{
  "arch": "resmlp",
  "model": "image classifier",
  "num_classes": 5,
  "norm": "layernorm",
  "mlp_ratio": 2,
  "dropout": 0.1,
  "conv_stem": true,
  "init": "torch_default",
  "adamw_lr_other_params": 0.0019,
  "epochs": 10.9,
  "warmup_steps": 620
}
Rows from block 11 of a small image classifier, named by matrix and row number. Rows with one number belong to one neuron. Each number is 500 + 25 x the weight over its row's rms, rounded and kept within 0 to 999. All counts start at 0. Numbers have three digits each.
After each neuron's rows are labels from the 100 images, of 14976, where the neuron reaches its largest size: "peak on" is the class under the peak; "responds to" is what is common among them. Only what is clearly more common there than usual is listed. The data: rendered rooms with furniture. In brackets: how many of the 100, against the usual share in percent.
# gate: MLP gate (model.blocks.11.mlp.gate.weight, 512x256), inputs 0-255
# fc1: MLP up (model.blocks.11.mlp.fc1.weight, 512x256), inputs 0-255
# fc2: MLP down (model.blocks.11.mlp.fc2.weight, 256x512, transposed), outputs 0-255

gate.447:491513495517501485500488476496505493464492530504488497518492484482489561484510499495525476503464495546495530484508491498493486491510537535550525505435481505476511502523515511469480534495510478456432491510495515497506484496515507506488452487488523537505525484516501507516494492512477499476517503540468468489473481521498510502514480504515471448540495477470490500488477549487522516487495512489458514510512554488524521539473477495493525474449514505517510484559534550473506493507470489496484524522490570548469507496546497495491490508495479502488512537556485509559512491495504481528516469506525506565507500394462510496543460485498496492487529462490498492479460515497461469527511489511524487506477530444529501485477510501516526513490505525550503508503474495458481476494567489
fc1.447:478504507495490464509501484501517542532478472523494520530502519494485489491476507525510469489445552526496454500500500466516492469506507507500496483511499491518490477503497472477454515495470455474538499548497489409450492509506521492505475488471511536462520531522488528518513468505477497470525532498556463509508483526547471533526496496522516470504486505500500503504511526531523461482494521491521518524524495544460452508486499524538542459537522521513472500463495545517519457507482474510462529517488479499512478512546505521494464500518500503502490577444503539494477508434537483510494505503465510527500453526469483512505508456492485528499528505499522492444516539505504478486476507475521495502472514448515521457492537519506498495522460528529532477522481491482489511497520539
fc2.447:547487474476513524516545511487494503509524535500460509520470487497485562495489446513486455500469484487512493558520506513492520468555491518505503491512485484474540498527484485515469522482496498468438502489479512525498520477511502494531492497481476485508491498475493494500514508500492565482467498504467537480505502500516473494498484516548481481542516541563462487527468529509513599494458459463486480518518530474484511484474493514460484507471510480525541479542519517475492539507515559495509508508493492469471524480516473546485519506457508486505504453506512473495555501510511523515488516487524482555515514451499511526522476518480485472494496525503477529497509503468501507506487476514507490483476495506465454506545443486513493432525498504496511489522477533526503499484473457
peak on: wall (70 vs 39.2)
responds to: count: zero (60 vs 19.7)

gate.239:496489513541486528505498479529492522483491449553522484500494507531484509494516462482458547504567474521522474535506508494504480496485502531512543491501472472505509497486539441518480506462511475499546524495513490488485507512473515518487535521496515506530494488503474547474511450533491501495511496531483495458504486484493512478507504546446489507448514492500465495521517529481487483504494499469490476493486420545505523467540494521518508489474502513508498507516521477506481514530505468516466500544466506520462459532513517466550504498520465487467492505562499498481546505470491495475461541526507495496496486495464510507447492501507491502477530517521455517525547479465515495480484553500478483469526512500517558483469577508530477499496480466487537531515530496509511542477524489
fc1.239:456511520472488483531497476517564504476473511509496493458532471490557448535503470506559491513500499500519488473506480506484517552542500495490499490519515484468467484472526505494502499505479490508502498556482514434531545495474481487498474491481500517517465522427504508487445522494515522478502512496477487504518537483462465458510511512502493508513530462505539503523483498544501555524519528517477549497503531485523449509492488467482486522499515484493524484494506461523479480502507535514506502469483497523509528490516495458485470480495493528489502516454478480484477490486496508515532466477523515483520525464444506480537508520512452536528513467467520551523552509531499523482512509472556478553503526514497460496476485475507494460504521474533495493479497520460476538501527473
fc2.239:562514478507518466485513502541541554486519540494502510533499483529485518530500466476492487507491483498470540527489494521464485471522490483509433552486473496485494501461514479454511465562480450548517492486492506488524481518489527508476513451484492496477500507504534489505541486504528490553497508466506447475510456510493483543513466517525506547518486528475493489529479494488471489476490504529491531519516538484535504477551504488473468477481523503497462501507476490485519479469482467467541519534508525521502519494498462479490487512494503506497509470527484523498522516493482476479510515491523489552508462492498491507536508514465457534497474453439495558475494477536516469528477535525501511503475494444518480506516460516519503482484536507538504490503504537541506472545475512
peak on: ceiling (40 vs 15.8)
responds to: count: zero (45 vs 19.7)

gate.233:503519482529464500495491487480515494510527493466535486440525500488468537496455479553505532497498523483467506479475459474503509519529541446482508498510514523513500512531511498498547500479491512484498484468449489538489493497497494486487519505513464484497470468492509495544524491513546494504526468550511483514531487460485539504505537525533507470498492491473462529492520534511509513491510495494504522494478452501487492548501503432465492456422520493516536483525500517517504475449529470500458467485487510491517493512542494516470526470506533505481505531505519543492475497492434503465527490500477510518463508494546472509498548497478510480505523471498500506525540500485523549519505479549538481469530487526490483558507521529492481514484533431532463483496504486520532476498505497
fc1.233:460476482552487473497514485476506514524547467511526509467562513486483513504458524524517558529515514518501508505465488476461490460501518471497466461535508524528480472516510501527496520490492529487474497494462494523482493499522497489500499496480471504478509504484530533514501508498541487447482489511485452497511542476454513462531507516550454482502506484501514548498561536487473480510523473459499495517479495499522456462520487444485530447512490505532480476507478487534485507480496507534506453484487507476522481458556495497485501467525506479518494495505535486483487526503435508500503511505474497532483534484473465531485531487487545520489521498484502529475538497508519536527476474511497498502552475551512495540499506523494490521485565476534443480468508514539518522504505475
fc2.233:494501527496470510488540502529407461508531513456472501511459488509507515514526484493471497543481464513486524496530506512501473462507484509474536456495489480483499513506485491478469481512520518482497488544499504495507469514554510501548498497461525520491542501496510481522470505490503497500469495488511491479514468537523466528500445442508513496565500484556484506495489523452549553446507515499543535506477496486509532481469497494501486561501477467510512546488535533511531492494494476504540542490480497455462500483499510501474494488481465531533524477525519477526530524495509483523505524467502528495551495525507505485500501494557528492463479482463498500527464504505508509507538489533475510523515531474487456450457501481498554463501484477504507475542503516485481504494499504
peak on: ceiling (38 vs 15.8)
responds to: count: zero (89 vs 19.7); door (86 vs 40.3)

gate.157:495492492532493477524545468476544519505467490481525532544490505501495546525482539510493512514522461499496527484474495468488480509497495536515498508497512533494521503506457530493454485521474497482527504502517468514484481520550492509434489504488485493519497470449477477496489484479528500539547492483517526521483536484530503507498504556557504478490451548478471501456504540436448499490498496469529480504485510495487530485498517484473486499495530483474480470486465489506532493516494503430509534454555485513522512520500498470511451519482450490475529533486537464520495497455565515464515518471498497517493512520494509503499456538504490476501482538485507487452482546507492508481493474520496522474527501529546564509508499522466506520510543498485533477534490487507475507492506496
fc1.157:503466534499454558496507497473476496517458449531513562520479471523503511487531521488514557514488490517498480472490498479474539457489504481515450494530522503500514543488497519543476514540506505490550504530482458450512468505494504485495518522507474497490480507454452494508425448518529504515519487483502538503501551509486512500496481510497482472453494572477468507486510510474495532451424494466481503474469487489518559503485524489469480489487509521466489474503478483538515507507506502514486504473496462481537488517495500483531538504509501518494507534485530488565504467523474510482501529501494475574494530485482496520510511498521511480495505520462512517439483537515522511493507505506486505481499490515505525530526496512494533519471517473515512497548498476521490520513516469
fc2.157:485515497482552493490490466518546539513514488512448486493520507471527512501560497504472483489488470466538507508527488518533482522555530538510536484485485504509486451537494510433539505513475466498485477480510498536520544495460549505493497494488503538514482511524530490500566463479512481482533543510510520471466500520488533461489477482449492427460497485527524484479537465506528509503513493510510452472527485522522496507499508490492474507550506521522526520550513512487513491512486492485501486485506473493480484490500480466517503486513490515519519480503459491449512507545487523487515503473486529435554473501498504485512470464513492539472473459549470464479496498507504521513491488494519507513513526482505511513491481480515442462503491463514510462507510534460521553522519496
peak on: ceiling (52 vs 15.8)
responds to: count: zero (52 vs 19.7)

gate.199:547471500501490495489473491501486474522514450475531513531453505489470480491516473503511533500486483504472528489466498467490464522554478517488495473532457479495491550528500507532501505498541499476534458532495492495490506470488511524480522476499489520528518477495516447471516514491494495448540514515542491499483509465534486496504498537476490517527491507490460519472535499483435488527462517524513512527490476524521562503502521504547473515477490524489498508457486499494527549497502468453483483488504455509472492504487554507513519511464461476526493527484527510489529513499543502481535526497484471463508522486500476511488505445487478533496513494510508535484446477477494502488504480481438513504507551550507568525490479530496535507482455481544495509531509536511530472492544466
fc1.199:492480540468482492505516525505480523508507515525494522485517489496544496495494507501496477479503511517472497523500465522505532507504472489475503519513507542483510485511508497459522525530481508561503497470503534511495484485537505484533476522510493502466538451510493502478455470522489511480495545514492507508516489526486487522561496491503527457536507496514484474520482481520545469489528431500524499478551531506462501485488484471494489487504491484544530480503485489511474471488561523500528527485452509475528521516498499517470507525504515499523505471453489458475502491496506477446497494504462496503504495452538457493518502562512570431496493438469511494541516494557510499477532488482528532451480457455500432503506496505482495506520557517473523523481462503483490495505485537
fc2.199:521532530532494506473511468536520513496472512528518492460464495509500463485461527500464555546491483482500501514443512488473523487495515485482500502511472519526495519464496491496459534514527452504530538505507492546493494492512461511522513492492538482480500516511450532493520515492512516487461477502510539505496509437485519505467493472493470477499507537481493531486484472541533491495528536473540465514493529501507480503560461497518535549488474445491541479468534514445498524516528494525524510481500484479493460510506485510480476545514509443504472455496489494481528494449536502514496512483544494513465484512515521490473518451512492506479482471539508523506526490484538466520503513468491525470515485567487527468472490507537504517555498531506488457513528498472494490452510506
peak on: wall (69 vs 39.2)
responds to: count: zero (97 vs 19.7)

gate.28:492464491527567538490527465524521503511540478463499482540492506465517457500515483502520498511511518509469463472466522517486434485465517490500513492493510500513482490470531467500468483523473510493532503510511487489468477526499528501496494524506487505518495458482496477512467529495525490511471497539504472488537503476492544470475468546470494522504483484462481541531454529479534534495497475471551462501452510479515493505539498485470498515539487476497529498459517556545532471518482509508496553521527526534481501512470489475508516512500494507524486481541523528526506481451486513506457447506526519486498459539471479514527516514526497544495558489488530485482503490485486467489473531502496482492505553511498524493449438514506527485469495516529455513470515517522510508516536463
fc1.28:480502519502485509492515470478490563463490496518531497494484466517503542519523494507495495454521495496528520521495501555502480476531513495527493498468490512478480496490511554504521537484444524532506532543487504494516505523495497478530512512465501522454502511519500529524526518503502534472575522503486488528471469512495459479495584511522501485482487502497538495485530483482525514480486507558493515478512494529497458524502493475522533517449504499532460488506520478442496504504531485528467481495464518480483508528520490497431489475501487471479465533471478509500471483526490480477496486478478501486503540460496560497504479563522496497500491519491512490525506457475490499513519490508511529474462463493495417531512530477499465516482555478488454531522452480514521506495514507
fc2.28:519479528482550548483505493484488496505500494509470439516519484447492495492498508474513511539511503509511435496526522472487497476489535523481488497507491475474462489510489471488530517524504517487495484466519493503467475522473530480522471524482505464473478505505475522481513506474507467485482474532514442513511488497425536498477493483504535520456492501503531507478504481473529496547512464486517460478492551514517536480520487506456511480513508481547469484459560485536533464494492546495513512499490484491539499487477474489488524531492498520542500477511479548528542510490497512486541470490486532553523502535528524510498546530491503509546523479464501521452489536490511525507488508499508523449512489492504528465470476526495519451515540489521475499467569527512472518464513504
peak on: wall (66 vs 39.2)
responds to: count: zero (93 vs 19.7)

gate.65:527531487494509491506534476519518484490471481485523496554481546557447509504504506529466477476517515499498541470508497494505489443518536523493498534483515490514522529481490504515464501487509500505501516469508567486486500497540473496474529495486494485504504494519491481490488473491539505503521487486490475494559525516513508440520472468474494513442475457520512463475530490456513547482481491539460488502489510526455491455482423505534478482519490495493470478480473537494495519500486514495486511473509503469495475450536513541489518505499502489436482530528531488496450505512495537508486492522465525513494526492492490457503480445489498464475577511501485501473524515515564540510521529478501522528542514550510516508535502493514481532491504505485506489505502488463538518496527519
fc1.65:502519492470534481494500491489477504484508429548492510542511513546504485533510502486461486454486542530528541482466508530502466462514493515533491539482509513508527488498487543503496511498526506544498514477520509481487500471562475478480542512495497465498490488508501484480471484478523497489534477471489445529524498482534484485474496477500484503457506447492491457489491477480516553474466478547474523498492519502459483496468477490512480510525509500506508500505495519524470528493526526495500498506481474504495465449548501503499516503479545505487521510497501526569465457508493508523479503517461552513523487477507507472523510435517502429459494485502499516525527489522526556492495501503513525481575516503504450473507443495508505548503495546536496513516475484474492521495487519
fc2.65:492541493511464501497515495559493493494538470508532471552507508481522488475517461456525510514510490488478444488513527471496488506494485456507525483481529505484492520490497503526518479542489469448493495489520526523479492479501536507567468483506421472475477498491535526475517477506450506509466558538489525494484540506481502493489479535539503497491472476490494496527483531533524509517536484510469487513547487477505513519524567492483498501474543496509516545455505458494502490515516491508499516519459558519502530523461508498488472502524510514442509514490516470518473498509494518534458504525520462545522509467496442511517440512497521520533482482494505452507494495497494517487492507517515509484468489521493505484546477505483496525497542481483497515501458505470519481503426497
peak on: floor (87 vs 37.5)
responds to: count: zero (79 vs 19.7)

gate.201:485520506515509552492525457513485536527487508502479469465436515498495516483480513503489499477509512482532464518514519546468488515488512492486518532502551469479536461492484515530487535496478489463522501470501517451524480455505513479466499494474489492552494482475503465540487504471497496535464505511493481431511477483496513556477515504503509513485528455504525539517488527507516516495526524511498539487524476453507470510485496542499498470510465489514482510501464529508492505477538490500478520541526490598531510542492477477516527515504514534518496541475478544487490514532480475458496521511507557517504484435509464443519515490484505486488533517526486462507473476487485523477472519495478505506543485475519476496508491478479553488481519493484487477521471554474514489499476528
fc1.201:506499513488479540477503503495504524491528493490465525475533492540498485508511522501447465475481490538511514514518467530511515491497511499520509523509436483476500518453478430463508531514509519514498535508511530482504516502527489520494535480538479537472536454489498505517522484518462497476487514489508545507453498528477504507525529498472498491507434484538512521514523476522501524504519438452491526493561531530529491532472513476509528512467465499515459563493497454520484469504502462474476462490505529518511442510503513511497501542525507491506476498475495530513511524523461469479544465507484539476480496512539498464518504545500485527460547556501467472467494519538479486483532531506446500520500479488497495488528493518488491474484526501521512492468478532535504464483498498
fc2.201:475523468507525455525547532443517482504493494490526505523525498507462491442529537567517537500487472467501523476504438511505501508506516528513533443508510516463503519489450488500512477518479485488496471505491520460526467508523498489495488501501515488526543521527509560492497491501524479504514511551508426474483524481498517480523493477471519458489535528511517507474476478469531502497455514498486518517505517489470543466538490520500518524523505502454548469507494552476507534463473506491501512557509486496514519451492526562500492539503483543504499461491493533492505499533505464474536467500502521471444504480469527465518501503487501493496516476500516510522497499518472499422512517467513510512469500513466492500487477459493484519502494472514510522514477512512485517462507533
peak on: floor (63 vs 37.5)
responds to: count: zero (40 vs 19.7)

gate.284:505514500519498516504495505494481521512489488527539509513466506515516491491442489478457523484508522467438509517490535520508512509496495452501544512490542495512500510543518533542482484480562492467495489524494465533474481511508481472499523543545473470541480480507485481530517474496477465507468475505442486458485491498503474499507482494518530488482471540504503498499465455492525488526483452500495527494519483509534546532483499528465486481508465516515489496500487537531524502482503521528459488503501490491472567467505525518454504478544473506513484472497536506494492499491537504503506486463534522446477496513445531525463492451503519492509479565524528501503480494495490533476511499521482495550451497525534488497479469548425477479481457520503509535514510494507507507528492545
fc1.284:524509484494513511478494539492518507508542520512489490540500506461516503486573446505513485489461494523552562455523482452508540506519507529503500490512484513491515502455486485453521494493475480542495496493491536473527518512540513484510521507488480514487521508503538489496471522527519454509506513499545485547451507491488461489515502469460495490550542453516482520513523520511502515481484523496472500486507488535459469456514530545492487523504538424478501525503474491455484541466516476467541486502456512482502469538485496487502485518443512473507538516514474502526500516496448530527505514517452471503483482494553482494491534499469461479501535477461510490496498493517511486508532466490542511463545489465498527521491492456519498535527489505485508534475498495509521485501493505
fc2.284:513477518516509495489488484530538430549457482513469456480476484514546501510499470482475531517504483485524485509527481461479526513519458517493522514508532500517505538473555486526551532486483497461457490451522511461479505531461496527502559481498482474498465521533476496511519458504498524511521513525492490500503477493511476502534504493550493524465477516481500498492488473545528475527526475495488553491513510453481477475496494492550528507481507496478508468520520507457461530520533501502511498485539495493512505478486453498505517499527547487490520516497518534515533505528475488500541470493535476482527526513482522463497501501478500509493481469500553485521483550472508510506502446531491505457534466529485444474482479522529438478508492490477542516486486492467511540509542514
peak on: wall (65 vs 39.2)
responds to: count: zero (82 vs 19.7)

gate.338:496502488474509440498463506493509513559495511497492503543463527505499506507514514464517507499526488527468477500499498504495475513493523515494492468489491522478492525555498465536552497516546501513499442522463514504495486478497508499472491513490507573479509490506515488463499480510536457460494474532492471487518518486514503536461496517496464491492473534552502488548426508516473488514485465504486468504485465451514535465506440509533499471519455515539543494547487492509533497480504524468511435519478510537497498454534500496551516512489507487508522472472569485506520524468492527528487518485535469551497496591525472506505524470483504503485514534530487508506491475546505490499514522501486519500505495519489496516519493504482520488507492506489498489479491468466503468484467480
fc1.338:484534492494505458488500494478531546501507490493488469527496528482483472534520538434519484480519469517484490501519527494505495500475509521492510465495452466491473512514516471513580464481521510515492478471503519495509491447535519509470493486506497520470518520526546478471478503502513480504492455517525467485519518492515491514449474524511467505517519497516507511543489517506446528519516483458532494479474449493490480501523485509556495490510483502518481500509464505548534512495484473499504438509473480505478521476559495465560493493465468512517520493470551512468513501469498513486499442550537537508481500579541506481514507460535491532492492510506508518517508520553510530495470504483495514487530521545509529542503506509505510524505521502503516480468491446475472470497480473
fc2.338:486500496496499501477481479442503467489497478516528487497507501555507528523475495555472528485520499493465494525502500517539503515515469492539543492482512510508499487487542466458463488501515478475507522495510555479517493540480507467494484499548476518534511514508494517563455445517496506506540523483502498454453464522472549502487515519499523505487518529475516521481518495514492504471492480534464520487530464495496534483493526486456519436468501506466475525542506540496484515484481515517520511482519481506500499540495537462509475511552476508454503546548448519519454484520489529480498497534484500515466515487491469477495517500570521515530500496521449477458477458458496473517509469494536502509487494447539515515524510500484524483504477500456507508506498530516474479524508467
peak on: wall (73 vs 39.2)
responds to: count: zero (100 vs 19.7)

gate.418:508527498490542480473513485507527474487468513543507490517503506527499514520486471555474567531471513490495496483468492436481515530529484516488470501536515497521501513530442511504485479494518521530514489532508473511462531493492492511497464512522507524539498514525495494521476488532511479491495489490516485459495463473512480496482508460512503447494501491520482498491527511466473500495495504469547451498465458464550506480514452482547473474503501512524500518522514492499487495498499467506499497506494513507575461470468495496479563522507519490514506513508500483504534557505512486489495526500518541549480485552467488495511465532505501515500487483530483462461468480484526504482498547499512498474526492550536496454515527555479453472482472478486512487478467443508536509490552554
fc1.418:431484496483547490475501510525504507504501499503533476488491488540517475536517454500511528547523516488489496531473510437520530530519459480462478477512505506509517529492473483500530511505500504506528485486502463500481509473550478548516486550540508515553457509497488487477476504514510529478501484497534472491501523471499495499499527483508477510495456497515470510519520514482497480503517501485545462489496486475532479458504463479502509461513485491512454523464493481523507492505504425529522534498510475467495461473479493483491518503524522470478486508499463489512495525514488501471485496555481556506501523534478468449516438499513449545484527482527481515472505475503548490488520550455513496470526467538550542487517520570480509505504525508508486523479483471508495519522529482
fc2.418:520488524509471466508502503494503457496544472490524508568466486469517471488516469515486501535500502498524458515532447545475536485498529499503516493476481465536503457481493515498483517514498459466504514488509521483480527494507469487490507458535501488474476496500506495530483511532497500472504600511502470467485510489475497485438460528474474508498514562462530500488519476465534469526475545484467475476500489519501547460489519494526507513555517475491549472514491534505500483513495488493484510451528479481504514511500501488477515538511521542494504480481506517490489498500513564517495522486518501458521479448492528511503550519490514483469535479547542474513507496511443503508512490524496550504519527497452477530478467491484509477492505527492481547509517513510473484534480511
peak on: ceiling (54 vs 15.8)
responds to: count: zero (97 vs 19.7)

gate.78:486490500495500522483485551486519553497481479506521522506491502462505504544495526466530522501423473524522546516477493523511491511499501498512466489513474497484514542478477459503496519499488500473519465502491500480464502489500495508465483505549526509541539489451490458463493458566478476516537460488440489495510501530537495499489478498492498526531536532568498507507495549478518484509483457488493463476478443502520463479483503490540519543521477498455467516521495497514521513510480526487517465490496477495473536501504514489535474499503533513482501456531506476562476510495526509517492469467462514495525468501501418508498518470481474515521488550491485493503467507510504526523508520464533516497522536514500532475504514523493518477538534466461520510503499497499509509527476450
fc1.78:536462516472520506488488474478483513515519523457469503475524547485492486508506541441528503478523517523539501526486488516518454493506494521477455483539493494494472479465542441507516507548487507513504446529568546493481485478487490473533490494515497507512516492502503481498495528505504518490527522457442528501504468491482465470441482536531512535517511490513474533471497492486551537514483517526479515488507516499483468495476524522509537486504480503489432464475484533477519492496518476477489487493506502520514499497488540464547464503494542506480499509544502516539515486509491533487492466462495488523517442527514497513528507459525499498512493484499543533478510524545493501519466537486485494504529529485508488492442514508538484513444517475499476488500503549525447470463494491
fc2.78:487489513473504486499530532502501497498538447491513507485458494515531491524571474512445528494514473492503499501521513513512480485514493484549480502530505507536551521517487515437455507496524486534513496487498499529523545501529505502459500547521459507515509528501521511517489467490528489520475501494520500456479451520477494521504514479495519466508516486447533492503509498544459518506459474520521536474473525482490494534447492464510454489495501524493514540499480479525503496537502532486515497477492504482489450503479480465473513442533540502464486513478502527521477469497496487492497464564540462518524507502503487460472495494528466546498478556522494513498447540521515524482511515506469536511499484494483497477452484552520490510528447539496541507507473482505471509482463502
peak on: wall (76 vs 39.2)
responds to: count: zero (96 vs 19.7)

gate.511:472522483465528470504519501472522501507555501502519485535516523567533492524560464530528538486485578521487564495486486461479519531539507535462496480533491479548485471527518495482509468432481504514527505507505524476518510447532500505534454495517488487523516502522508491480517463490502473476532509540519513519515453478448513504471473489474493517525477532500468475513476530508495474515495464513503470512484450477485521525486491492522462495491520499489529498449492496487495481418511484474447504525487529467535492528505474521500478490512498464513532508494486493479491510479535501492504506500523473521537551521485510503473461450510507486491483486491523507524487489486504527512489477512479516491498523510449527518471525500466463537531526521499482501523488481531500531485511489
fc1.511:460505508478525466471510502505517505514507506467501525540497496538524458515515488493544487492501527525501548492511494516514515526538535535490490508512494495534501463500534458476488470484494512491501528514499516481518541474510499510473482504493517506503514515525513480502488506496540485480474491522544522531528455503451509489450467520488452555523466545481467525495529512455496535471514492500493469486488460468491555532505476490502479477491525495513526476447465523493529509412496506527457468535474523492532486546495491489504469488534482486524480533531495492482491510476544505505499479488504496530553540523506494478471450476526507500506491504501559514481528490481499481497494455511448503521492464521493509487514510495463463587499538517524489490526449478491488518487492480
fc2.511:507491529506503488517488476500476516514490495510462475513441515484532519445463532530486476481543496496525495517536498488517479490490486492573520473461513510499517506507504470540466516516488530506466466508478532493498486478517504505528501521476483529497491485493507494500418497506460475476513532524476475487481485511512512453491497485515483487467499458492489493488492499527476495530519490472478530506527505526523511517508484461521533500512502501486484474524502517495465548551491497509508479443517426493477529464476539471522513480530492490472461559522536517546515495539514504511546485500484490490494453470494517493551521512496537518527542523505471482495477574494491511504504539500491517503516525506545497501474526478563465472504446454501498510475516521523537490531457504
peak on: ceiling (53 vs 15.8)
responds to: count: zero (96 vs 19.7)

gate.452:464536477473519474478474455529494487526483486476466475481487535500469486521459520472462474491462455460509480477498477478475526499543497485531497513497555509512498504511502433510514549518511545530550518493478487510484458506502498508492549484473463562514497517524524514474507533513458510506526483534508491535502479531503501510496493512495522498480494509485502504511518518506513483430493531512505505510539497508469530465543523531569470482474515525462491463535515499491535485482535453467462509504529544536517496475499501503498448476489499506547489489471481518500517513493478513484526501509440507512493470485498465494467506527502528501466546517518511498446554503488481457521512481485477489500468505498509488525512483511485482509542533499500487522562504531482537505480494509
fc1.452:492529522509558475496529489477486473486499497500487496460503532534487484457503531501506523493490456509463507543461517503480492521450450521516474540491545496499478504478492500463484463500542509528496516506494499513507450491526505484504536502508539515488502510523522478469494536495513496514479480543504544517466471509551532508478507456516500480518512457484504491507468540517489479476496500548494534488491457478537488560527515528529481513503568504459543461496504578456483487453532458481482557546511507494520476474501462499515491481504472482530496491461480554477524507503482490476522521479502494493463491508495499530479520470492455464507491500509527517528509518486550433482514495482484499531480529495509494491492486521486496493509520479533518480504476544469478518488510499
fc2.452:569508501514539516520470489501541493507497484497491476479463471457459504509501510512493502486522488540518476530485514524522498499509515507505481516555514560525533479525474524464527509487501525531496500513511488536487512530490495480498513546480503529489510469493495543514497489470532488510476500484518486449470540432500511493462519520544528497495478528505497507499445496493518525472509451491467494507528533484478491490515485480475491510542514515511478464486526544479514532514507470466545519505494514473478508526501503455509559524516505495476499499502454489514552493504529490464548531522442505475536465507485522472473511521519488505498524489458470495465503483506541455484467503487460531519509447475470500470498467489491509544489491512497467464452563505520449509497492520
peak on: floor (65 vs 37.5)
responds to: count: zero (53 vs 19.7)

gate.382:525494521500484502485463479486483498496502483523497500506420514481498527523525441513499494476486507470485488543484544524515495507561480461509530501513491492521503480491516509519501485463489524526426495480497513537502496509530488480532508515499523508515491517464514487477480524506501516512499490494450461506503504467488512497516530500483508497532535470518456504505460563465510582489495503475468501483482528454499560545464519526475518549497527494521519526555471522475522480563482522483491473478497506460482501492536496500497497469511490471506506534496484488510528477536491521487504503522550504512515508436464491481495506485514498417512522518516495558512476486493498487478508536520508525481494498494474482453526477506479492466502532529517508504482518469530511493517494435
fc1.382:491485492447537539495543463523501466473493538499473505478474508534504516498492514504493536490485466492529582474526523510506507470493479538533498524449501482511515517511522513471532520495512523457503505512499498505498490472509503507527505499517520494467505469503482497499471490516497542532457491495443486516490438492450513447494532476499498472514541485489475512521445546480478507497498510495526482491517521440523465490477477539461520564455503499522472510536470520486504532523515518449494477477506550526529527520543483486533475477486471469549565482538465471532531486537443499499486498493568532496515542470488493488507452518483483472491498507510513491481496507474489510493492510520524501470515497507503480522537487526497492478496512493490492500511503505505479469512521514
fc2.382:470482467518446509510463510527519535501506481499534524486545549489516505522508557518495547524498495501464429429483526522541522506459493458471500474505473503488472514522527528490538471488538500490467500512511538470505510460512493508457495494494452480479492493488513474490468500497507424482548499502489467520500510492516459496495524487518501535459482494512476534480527517475510484518491518511492500460493465512496482479557484500533476503495506513523485545430504486565520515531513462516505527494487505496510522511464500486528502479519521523494531518512508544464533494515495493480494492523518484429487516523480450503501526519451486531523500513524536465485460514515504528516480503494475478538489505490488508480464541523472496492525503519517509514512543472471501496518527511
peak on: floor (75 vs 37.5)
responds to: count: three (87 vs 20.9)

gate.58:503513493499507460512448507484524494509556470485489489509504557501506480485523497514513487462520462500553495572533471540447542510501498492440449520515502498514529494502509484509515460534508485506484527458467555480494490500527522528494473477526496541477531500517510528474484479479494488476497510479460527540492482537482503493505505513496494511473494500484456528519437498530521507482438514465509489490512522525551501523512458471529481491529552512532480510457455529440534510483502478494502508538523501506486513529466490484512501510474513493517488505507525474482506511495511465513480527468453553506480512460519512516532505489498483481517510521522492504513453504532459486503519551486532507483493466482459513482537478511497525500541485501507528500521466504446502510488469466
fc1.58:498509445527539495517479526504538523485466481495534481480534498488504544507501480464503512494528444480532493494519504517474519474490533521475490527498521510530523510479496501498521500493444466520441507503491531515489482499497492503516471481479500523473502522551498512440485444511483481506492481504464533581494519514507467497517491504533501527491481473470503526486442490532514527478498460511465483492489527526528499495497478533524507480503561504500496491511449533496516524517481496496505526512489471510466551532516497519484478508526499505533485479488517506486498503505521469507471499467464526519462564476469496539520508452511528467502505525514461496487529509541438506486474560466508492516484517450519540529507494493501552479519469455478485529547507462475493509493478485
fc2.58:481490530521476505532491537510523540470469549527497531473507481428494526497500501468449490492496503486483521469504473510486511481544528458479508518492519513523493523507516492498453505514477483518499511489504486537467474510541501473528486487509461505507459536563498526512478536476512468512501458509506521494522501483493527483512500475534486513529474554554527554486476476510504529458512496587498512504465478495491511496543504543485473510477509506477531453520466520522535522508481528479451460475496511483514534494488489498516492525498438497458465484511515456508515526536515490497484480499487503493485480504441493488454484498480501467483507528515504525540495530463501501505473520477495511518440467499496536492487519505517489536446501515501503491468546494547498522512508481
peak on: floor (88 vs 37.5)
responds to: count: zero (93 vs 19.7)